Rows from expert 3 of block 10 of the image encoder, named by matrix and row number. Rows with one number belong to one neuron. Each number is 500 + 40 x the weight over the matrix's rms, rounded and kept within 0 to 999. All counts start at 0. Numbers have three digits each.
# up: expert up (encoder.blocks.10.mlp.up, 8x128x128), inputs 0-63
# down: expert down (encoder.blocks.10.mlp.down, 8x128x128, transposed), outputs 0-63
up.12:436506562488527543475503550494487553572462529573470526508527559493449470528532461524517489476540537427512505493473537553550590491562471449519488514470470557450542540497474474475486495462536460
up.13:465558492540554541475425444585459473514564469522460509486585538518545508499394524528513506410470478552488552477537514580470470537490552452520518466493409505527473513450544490502447462493533477
up.14:436515549501475455463509453497474529502539481609523509565502461494484424517553488516463423502478483476491456443532529500518460561552477428518509442553519517521425448506435467421521461419524461
up.15:508482556511504443567499472488498508498547501507499517506502465498456513490552509486500436525481482495545468503502552454556487489463526490503522482546545491530514491501479540434457519509575536
up.16:557482498475533558520455512530535521521521429549524463440546481520541521510568391451476522535517508515449424498548525441451437529483604483455553594525487521477534433451516508468459489533497522
up.17:477476461521454536530553436510526473494558536495448475554519484545508451390542441542611516509529480504549570411555541528435466473543528410482472470500559540612453486471422509422525471481431427
up.18:509515443528518482455544476518429516480483508485434461490475543498458581482471465451469487481486568451439533556518517479409464488555466484513506525407448508504483499522472523507502514483538480
up.19:483524510583491513496521515468473533509496527532426499481466521556515513465533469496532511469488512506513464470429490484496526532499467460465513486461504459479483558472532481472458480532534468
up.20:520473538495508412445548446521521448493496495518498557547577537481539511461456489552540516604455474474471526466416407543518494442515572405533546551570497528463562506465496459507513527550474481
up.21:479467529528501521474513489499510572563578507470471479541467518551478489543554467557545431521470522389391503484487549512485516572542488494460615521562454545542535460544463482519489541544568466
up.22:537450498551507496442579560554526480488481563494535518446480509506466544423483466500564498488557502480503550459453503427497518538442451505536501495530566487495523522447559547531482478550539433
up.23:519503506477500515456476476471493588566467547505548483470497426413513516589442512523522470545477479474537493553444503497522420574516505469513477523459477474519504491466491495559550522452519550
up.24:439463508445500501578424536549511430457591482443502512434483460490587510511500499457541495495512553464530453497549508516522534504497485518546514507486472445561538445519485493474517519506425485
up.25:466467520583478520580471493481445475435493497505466451489468540522439455534497501486523461576497514449487529507453517499507520544451499534574557520448501546495457462488486449493529492508554451
up.26:568492499568533605513471484473407506491419534468493585419545456534597461486461522484492530484557514511474530430550498461506451504446536472497460462403510498572517521492502476576476552506520449
up.27:503555514507502493464465519468531559480520515525501413510457530481484507576523489482437492501406523490484508556526528526505480462498450515550495530505481554483506481528475546567525441575492530
up.28:471532508518590498496488416564457421471441486486562475441476493473463598537562506404458487414489508454564461380531482485521541504527453509416537553468520538531513520508545458503471454528523454
up.29:421531490545529472452429498476561499422510530563516443435367499438554482415414498553424476444463499513530483554576491461497452449438517458529544441442486474588536560550547533500579456419459507
up.30:440544479517531484539523517477549503474530503400518480523512429479465482542472531502479486501458486489542434548465436500498458491536430442522476583523506487475459464493451521537465430418521506
up.31:558444512441580472460498558475596571488480469505501519467553471493559534586529585473496503580410509546488472541514571497458492496503527538450508473572479517447474460558509456542456564464472423
up.32:425497458476472469464477473470410569488518475508507563540565488564496505556534565541518516508627502552510472473497510507516397529530502448451542474550522560461506532371541539447394481467532402
up.33:540520557510453509468445495551521486495553476466475525536549505532525512518547485414425506494467497592519590423488441556535370506447456490515473516435459507491473517467444498546520486459510496
down.12:485470513470498487530538433533504509517551453469487511502500519474582499494465523512501491549519455523547462480523499433443494516458455554494453488528497489604419542554471457569438549437477520
down.13:506479491501455521514473423532513516443503502478478479502540480499457497548552537429483486544534535509504571501528520436474501462503491517517475543491499585474533517588473557515544494482543499
down.14:512484463577529509504487568558481462449492462467502445503489599457605556492490522566537501484536483483459491529563475501456477486437493567544504440428486554497518546482495541560496460454486512
down.15:550558481511483502506539487522525509537534519490477469452455560548427553474492496564547461522518480452486501599461446504507482460523498505498452468469538462515472477463474503560533480480476471
down.16:470525531541451470453539534440504506496505523509573507479448525411497521489477554555514483495522493528515538485557486537566466543495473529510492473460504477495496528547527487507586474518481437
down.17:477527458496520447465492563408444437488466445455527504513416500482496572557455516533527454498426577457474488552511493391490529490460542551567515538493469514464494528557524437580448583497532537
down.18:537497492530452510491448467490526490504507505544512543486495471527453451527512565541485539490543430487550486501485515448547522510446529502531502472528555510491478467415466575481566441505461484
down.19:519519478439502518535537453461542449464474476478565504507513412500517497536507505522436480533505541521506485519583496507496477457452474508533498494497425464503517493469493494429514539497487493
down.20:490501499478502543501530568525439503471376559497538551561510435468516517508555554490465551522510434520514439394564492505513541462454478502477504459548523453474479522462488547522548526549423617
down.21:496523453506469495472536509521570434448486476517482476442466524531556491484541496453499524516550483509521583477556517471505511446508491476484474484472550497506516568477564459563470517481413542
down.22:493481589404501492498448497486484497481498410482464484559530509433537492497624535481502478560470515488498456521487490563493491462500468490484516550450431465479606512493488467526435501546427504
down.23:466521582506488493529527523568443502422547538509486530495484571517548498445470455512562559437544524537510494500473511531499504497505503501515483482517534487514530497551471550453531460520543544
down.24:495527472450561548447515455468504525542431506541514478535487518496465550452488501544514452496469462537524523509461490485490516496549459441452491499528516534467516526503561500542519473511520500
down.25:491481490448463440546504595558552494572577529610447553516501459551460485486468556462497488521446501462580547486493603496470459510437492514480431482512491458518501566537480469557498465482491471
down.26:440497507504449473515445464462476477464583471486491451525456520443434558473533488539501479459496506497506461469430535467589570549528499545506507573484476489427467506537503441510467537468559526
down.27:495481466429515449486474539554456486514512458523499497491551390527509469436494479524509484447481427546509529448498484490499477532520500475440476408526542497535516464461506497442500560471464547
down.28:457467473470386428544495470481523515477514487433544490454530452458522485543483558557531573489489516448413524524480520429453497531481575476575493521509516522531499497488438457538517540464596474
down.29:547477536485514520498515608504460521495560460469454505480486486478504422541457468499493490515425558482576571502600425508448507473497535497479483505440473488471468445478543499444527451497562465
down.30:544471485513479509466551498545509518497445476481484470502478562505478444520487507421488495491521475500487606504471488562516519462459499555550500457530519532503487489521502495432487550508537489
down.31:477435534507490484469441550545472486579532510461512523466532481486454481467573492484486458441621540510546479498511491520536498450498484463476572496459495439523538489487526556493610529452481504
down.32:509461475487505509518483529522498429497451508539453480499503460460479518481488532498538473505483529515498480524575482431518529445526529548524481519471474500472517458551503410520545428510439611
down.33:499491466550579510540507490525499514444505557537483508452494543495476459527451561570492448490548541444570524504503548471477510434483478507498531522514562514513501524502628519517511521510573533